A small segmentation model, trained from scratch: activation silu, 48750 training examples.
Rows from block 7, named by matrix and row number. Each number is 500 + 25 x the weight over the matrix's rms, rounded and kept within 0 to 999. All counts start at 0. Numbers have three digits each.
# conv: 3x3 conv (model.mid.0.conv.weight, 256x256x3x3), inputs 60-69, a 3x3 kernel for each
conv.183:485495492531511541511511500509503511502536515522496517554526523532487480483500504451539485503488532547553477492451514535506524474497507491543508503515507540503494495497506506496539496476489487532530509475475513512515483481492547461510501427518470472472481490515497505473
conv.184:524515465514533502505516487528494497506498513512508510529525497487508446529499517489494531500498474513493521507529519496514483497497489458467531506459461542516534528479511491521457482504507500473515495512515484467485465523525522497473493495450468484483481577512515537516
conv.185:536488478489459506517518463512494581539562549496503456453492483521502489509480468500548475502508471523485458520538473537452529478519438492528504496462519485475515507463478514466510505510521516494519523517470510537468493510480524528503455521477459482534477540514520482527
conv.186:530467507491472515487493484487493495514505524493491440493490513457517515482559523509471510484504537512468518490555482475499479500492475519497511486544518513490504509469508513547518466525501473505509463524489492488498515502505453517493533492516495473497425534551516485498
conv.187:500485476516530503487521524488516526520488499513499486492520473554524524491506453514500491469490512459507550507580502506539502560507466502498482489493484563520491471497482499449477565541481518490503522493459492488508528504516532476505452565499529488498521519510530480535
conv.188:486502524516520477513497524512480546504498492457491484473519483509481507535504562492522518516474475512514488538478469513497473544508495520466512484512539426495547540498511493517491499503490548516493474502468473507541466470450518457477487525531462470483516499489513555488
conv.189:480476554480499504510435511496558461504478498494511497478509469478549484465489492486493488499515507477561509489450507536547462463568520490523528514467491530490489512483491474501482490503534474525531522508520493493494536496483525511488517507534476523502524515574473503505
conv.190:496484510489509495482507496526527514468435479480462464510488515502475479506485470506483556509507508485480470506500488504464493485514486506528527522486515489481462507515504534458495518501485482461468506474503482453434495487526468478467488535465511540484471520506517514500
conv.191:494511477489484483537502481516469514489491499532466503533451515500467487524466548495469509494564486528490534509570467492492497513479497467466484487534550507477523504476502482486483517477454524494541495552530485489494524509512529507524514455488499487561480519498472478527
conv.192:511557504502505443505503454511483494458473524523529511489486531508486536481471495506472533477478514542509512478460530506508547494506517535530476513506498527473528443489547542544528496506530478539518487491499478502489528473443519497472463503483492495475514526491501545521
conv.193:525539508557483473502476478520475518541475478492478546480451540517503488485496506489481523521512524543511513527472478490497497535492513489487473515508500521508507477485482483487505519448532483468523463488543476533475559521505517503472508514475512498512478500447502502479
conv.194:490530500484546550497511509543521466468484506494518463550531484502559502485483501523459513498481494493513503503545509495500535507517552512488496513465514460494522484469467515498508494485436547449517475535504494522505533495505507500521482495520494475490481503485535444510
conv.195:481516505517539508504480454535555470531488491488516483494506499450482456538494507474486450517499495529514521489494482520515508494529509500540490466514515472491491517529486522519480480489487507504445540486475480499511507499455525463502441524491530470485511524524512497499
conv.196:493527460506530523489475517500486495513493459487529525518460473553490511543556528512448480481450461518498509498502536500542542509488546533470515483482510458553450483486498522494484481517535521471499547470465506517530465489529502482470489532483522501476491481536481512481
conv.197:516506533461516487507536499512497499472530501517465486496500491518533519501508500474507457482532546507490520510501489528523480495501451490495514475477522510521506534512510500507489498502489493512508513510477496496501443488470539522482522506518511500516440501526504487532
conv.198:464491490449500502539518550549530502463480522491482492512539480501570498564524458518466540520427525480516516506494514508492551518535466522509460518486468530547493474480494550497504534524463473506485494493493514485491491537478512503477509461496469524525509546484507439517
conv.199:533470481517513503503507483490520519501478485505487478506509513541502487522486467496466555467516492523491483505522513479548510489490469516494515527507516480509524524497514503499508460474533508479534477473494461522536523512516508527500533500472501500559475500462529504513
conv.200:508471516500508481512450515504476541531456485482499463512518509498510572527459486561496491457496516544481509505511521523489509521531494518507476485480514510494492482450513468532461489475492525481508493498534493478511506535512463516486510527502525480501467506514577504514
conv.201:510468526496530494503540480505517499476479487508496504534476529500504529480523545458507515497468550518481530499480505486547531528492492475478486457476522504538531504488522509479496491473498469451506506497491520512474505486506510474515526484519463509520512484514516506481
conv.202:539537486478535453503489470516509522474522497526471494457504507489526487500508475468507472554506481518453516572471474454513472486489530524470540500500480489554548513463500545529521492492532512487498511476494476473469547531562467544476477494525473524514541526522518479523
conv.203:499487491482502495506467526495485539505459468504521516475524553484522494501513529493511478514527512488494484512511481496539505499499488509509521517523456499498499514512511494475490527515535522503490533481490524495481506490510451530518530529508489491496478494492504513534
conv.204:489496470549529489542503567519492466510518502473526529500516508489503506547460512491505490463493502543470487519505507502524488484507487492480527503479505516544464498531522527518486479513512481450549486513549487494521486489545540509502506475484504490467504437492517483512
conv.205:521506460519519453517506465475488492489489472535454482489499475472525514488523504489488495511459499494520549454512485502486535521514541454510480503500465549506522501502480479466491493498553502464461485476476495505527493504471550510513465539461485536505453507518530493501
conv.206:513468509462483484468466518468572518522483512477512440533530549428498533507498490502453497509509482541506506495482503518513515518516516505518488514520489546531480517537519509479536518499532516501553498471496483491534454511512448556490549540552510495504496523508492497478
conv.207:537502539463520489471473478481496519512493497501495513481496486515488493494536471491537487467507491524509505478479521504495503494520480569530467515495508541482493472489493523464478497526499441468503517480501506511465498518532509490487515511480452459438479509492498537465
conv.208:454539487477482520505503510501492513563511438479512473501442512485471513504537490526478496531478505562490499457512489476527476494508511479468490487464499520537501444465512486502528512470484531507504492462540477488520470502482453480515468520522494526529493494466499535474
conv.209:493569499561474514469498511494537482476474532471531508502459537527490492471495489509468501490531482516503479470493520511478509531481493516490530481499487483489477478446492538499521500482453516519458476459500530488505531520520539520500521495478521499480497484512474507510
conv.210:500502477468498473490505519468480523496475495514508483491476571476515475504524542461525493465486477484519518491554478557487508498519529484512512499475449480484502497507501494503509471545497463545476563485526506479520510469471530516512490505498500483499482516513525510495
conv.211:462504493527472536481503535504514513492511541522498486527512468487548449528524464492518479523528518498549463480499550499529506477522454547516486518489509474511504459527497514517514520494496500450512517509486479466512475505518526509482525408463518527505484450502512487455
conv.212:513507456534519513451477516501531502479482490492505509470511473547509500526491460465540473508542512470523513529510488516454498473483518497499460461489471491474491518538455465525489535510508483475425543486526508492533539529506524516476506538519512496509528528464497471458
conv.213:500507478503458465506503514514510519520475547489474475534470537485493537538502505514494493486482556492476492481503480488440514528530493506526459478483508507489509476508512509510463511515521518475517482471525507501489495472451485500491492534460492467501490526543562500515
conv.214:476499514470502493522486497494501513510530512545528504534520437547475493458491522495470510518478501506494490504522519502514511498529453487506524510496507499503546485506497519474507497473496525466491500502551497494511531467481502520506478464492504515479539492490473493505
conv.215:521485477456504484486562499499478490510492507500536495526503491519506507456506457492476488436487535489468538498506517502529504468498507553491501522541492509503492511517539517480478512468506508490483455505507530526441522502471467495498532491518532522465507509524484516475
conv.216:520524481480497471467433537481516454502530480516493507488491534519482468528495483501513467500536493485425558508516521484554501526458479461513539479498493482499499499498508506515493539524504507525478424541493442510490529530528510511501472454496521530505503492531475501459
conv.217:499436532508446489506506519485474497532525542473483538536508530493529460533483529473557497521498550485510503505480510454497483501494390537543522529528478471514458459494475486501486466512513492496516526491506519441518526514482524468462493513503480456486457487476548518505
conv.218:487507534484491506535500505501501520541543540474459509460511489511504457557515539514462544521505521548421522501497502521520481479495514527489499487437504517525510511536527497466526490534514464494501489498524475499510503531449519496449479523506518458526522544500512531511
conv.219:504502516504522491448504474467519495527468505448495471485494479543491498517540489520496505498517577542499490495500530536519521466480542500517515478457537481489480486508534513507472483521498482530523500518426511488517513498492496477499496509564529473500486493500512508503
conv.220:525563520501523518496523526502475497471529502469501528471483517509540469517544481504498489457439528469545531485458514453516489494516486548492498525495496518501518513534539548551515490538476497483534488462505470529507536505504519455539519473480561520475517473507473463480
conv.221:495481492499540496490499490489484540511483519486520498476486507528500491487452517456475494508483492485483485497514481483513496467491472515475493523508506518488533505468493515561503474477464503506508469497478492514500514478493511519508471525520546501552530513517514543467
conv.222:544510537488481490508465503502494524477501519507481459488541458503500499512509506525494494475456521507489490489515476515500496512499526508503541522519543502553541499512482485489495465492479479453472488503508492489529498515449537484507519473512484527511546499516477529456
conv.223:486462483511509474482473494480489490512460533510503513499478532491539553515471534479483469496472498442493554478479506499511487484485493516494518476458531529501481507497518511481488470538513512502561503494482483508501557531488512499515483499509504475493503500487501542510
conv.224:505509490483477509472501484515433484513521494513514483537506532508503497488504502450485455520470561496531485487484452532540481578537529443507515487542551490482457492484524489507507531484492538480515500525504518499525468514462494483510462493447442452531510526499494494490
conv.225:485457496509514530473520496501503493538520490482491552528528524508478511561485498509488513460515484498540467490500530511500522490526462509515518512503534481480470479531501509534496477463526551528491484480524500481513496525523487503487431522482500520510518543461471506482
conv.226:483500510516463495504504493451506448496511485508550557497463539506510538486462536524468535515532481493486510520483486497493486492459504480494513535533503526511477488464522507492445520483534534483500464528483524528508501500528523458510520490539554520479487497492473506501
conv.227:462526494484523508483479520493501510539483485537457476489518528491539484429540468515466519491550518511482473482539507484477519527476475536514512454495511517451528416488445502497489487515546505549476491483527534479470534469523523518470519476524528570538481524455554531473
conv.228:520546511520510466462514519548499452498521498475453556511480472494454532487510505466542508451516494510464509526521520528498480472507483496509474518532469548454476508559483461476494493496453494493513515526489510496491510492476543460557509435521494522490468528477545490481
conv.229:470545503490519504485542502491496450525526469500482532489493519501506478529495510502514498497524517496473502499539492491436459554490575528522457540495486515445505539482501489520458485562453492520483523496510504511503478499517497505456518516491514489549480525502459531521
conv.230:439537474483491502501491469509488525500503525533492514522507445548492522533567498501500504484532510528525481493476501484503488522529463459469453467472479497496479509458560505531491485509518489520454508497556529529497510473466515521504445515500486502485538525487514519530
conv.231:504474449494512483504513519471512450521539512492519501500468525521486482521519492495563508485469502514552502515484514488497492500454503497485483496515495471458551487487526518484488507539469473473484463530533504454509511503477506493494471512478526467460500515511516459516
conv.232:499543531458495484487536534477496543501548478486529529537495458504494504513465498510487532496535500509486470521487497493506496481496481498502483541473465478532500545516495500487519483527523482516507480500515491493492440452538448525459486549510488476528475477483493526510
conv.233:509526480509489486524489506508513514482513499514474490482449482542495527481483472501495482536478509496505479452517515508464481553524452473522506501511498489473480512482519503550476471478488459485509541510530515457497471442516497488485534486497507497500493485507506503521
conv.234:510510471521530506482521521479550488525528531523504501512554438521465485536507476530477491477515502506516492503542551477473483501457498504534484494502519474506545460545448521490481494496438526514489484468502492506516526512445501477513530477529501505502464546473484494507
conv.235:479527458487498487556550515499507516458523489465501512496539489556520457520488542509477467526537501467512479483462547482503517504454439484480552520500494457472532481456524507513470505485498498515467513494548498481467482527493456536463548475494488474471507518479494455463
conv.236:526503513459518535518491526514481498508492492483491501463433482483530502524482524484491525479491534454540526499492494468463539517505509569516438483525498461505493501483518489510557469489491501492508519544462490523482479478490518453491471532466477499543480515510507472509
conv.237:498494432511512496538506519515470475531514486503489482466470518528499500503534481460507533503498505474488506489485513503495507501532539498476457490515488502564540481467499488520543511505499502507473492469470527453517499479480484511496487506530505477485500530525502479483
conv.238:476477489487507505457481485516501499544514524505506499479513531495550475540496463507535535477547435511449508531498520503504502520496495513484502503482501522466463495504519532500535505499452482471525523503536485465519510516544509469555461437510489526525524494522451514484
conv.239:509531568471515460526504549501504510503497496501530536468517463509531488481501462503484539528488521549468474479449499473474476491474574497524494513470475520524497516490529509502513444522545535503498505470474453486502508535515527534523497476491496477531533549482463516513
conv.240:468527478503525495495535470487493507493538499498492501553453490470493485473503495520472467498447521510471478476510496433476540510532496527514490506510511532484543482504514468489512511482486508452499477471509539519484490507481467497466496483524502496540496515538487520508
conv.241:483463495490491506471520497479475521464521516452506503542532484554460466475494490431513506499520505484548494509479468498508528543510509454506468469492520512529543548526463503508508497521508561490504452505492500543485469515470493472484487506514520497499474515467539506462
conv.242:504549490476512479516462493518534507505558478471507493520499484521484527483498494521529522511493501468488508472495504487481510477525508504474508515499474549511500485490522508456489485531504489532485489501525499501467505519476516512547503477535520494500493523496488520511
conv.243:467519498545471541471469539529522554461516502512501491528481499479509496470488476489490524506471545478526563478492531473536483548551490479477524488494461458544478479426483494505488485506539517493527496490502484532434508511465486502526521523412507512492549474524474461486
conv.244:468481538496487485532553461527474527475487454532476484473498509517481510470504483527448462516499498498494501540505511479479509507507527500495454530533479514468530535491527509488461496484547492511460498470491543474531458491476490525495525481538519501524522508502536528497
conv.245:468522496491448484540559500509512510519494491518486472547497511467511469522498505541422509502501460493483506535477487526489504509489492501436523475514499554530538514484512467491466515478462521500493483547512487494502477492565518506484548516526470460459524546482518496515
conv.246:455520533536522492530489522511559529542496500471481506487494450505526480508477480529541538490516550510441517482484505514514500513510474522518498516514481488521519571474473511494462505512427520482480534542513497485480483533523516517537532526461468472463491516507475506514
conv.247:507505433522487523498511485511496509534531512504511507465525502478510490551475537508493498549493483540519458492488545492496462493514537477489503485493512489491516466471503499506486553456474484509542533496485508482498489523498567515506499504522478541523478501505472506495
conv.248:479514507518527519510518514540485505516535443478471509505482472532505488525475490499531488498522494461510471520449510505569493521517515518475478475470484477467484500447501484533498469492505539508564533487486465492487494512477541542507505499486480483523498510532483507553
conv.249:507502480509555534495474515494518490471452516511562497483502501472466523466501515491529523495528498516473516470471517504490524514477529483489509533478497509472451525486507528479477518507490472488505502492512493514518477522514500507495497482488513497502517505491479446503
conv.250:499482535492487477477514494492505554503479504499513486494507513487526512514516463472514496460503477493463511489441477447512508481514458519476525507486509520465490530523504504508454483518497465470477476537491507517498493513496503500475504492509493474554528459483479526469
conv.251:521495498519440479489482525510486486521506507517526524498539536507518489497509513507535483477505473513480494508473528470499487496504470505485508459521483486523522552531542498489465492501486497495435484503496471476541494486489544501476512487527548533489537457498511475505
conv.252:493496486515506502480549512550502478488505564487471497503502453528503476512471511472483495497528444497530509478532546484499458494484533510481485504508538502500484521548489491487534531476456510511477500457509512542546512416499480473508469516520461525485494478483475491523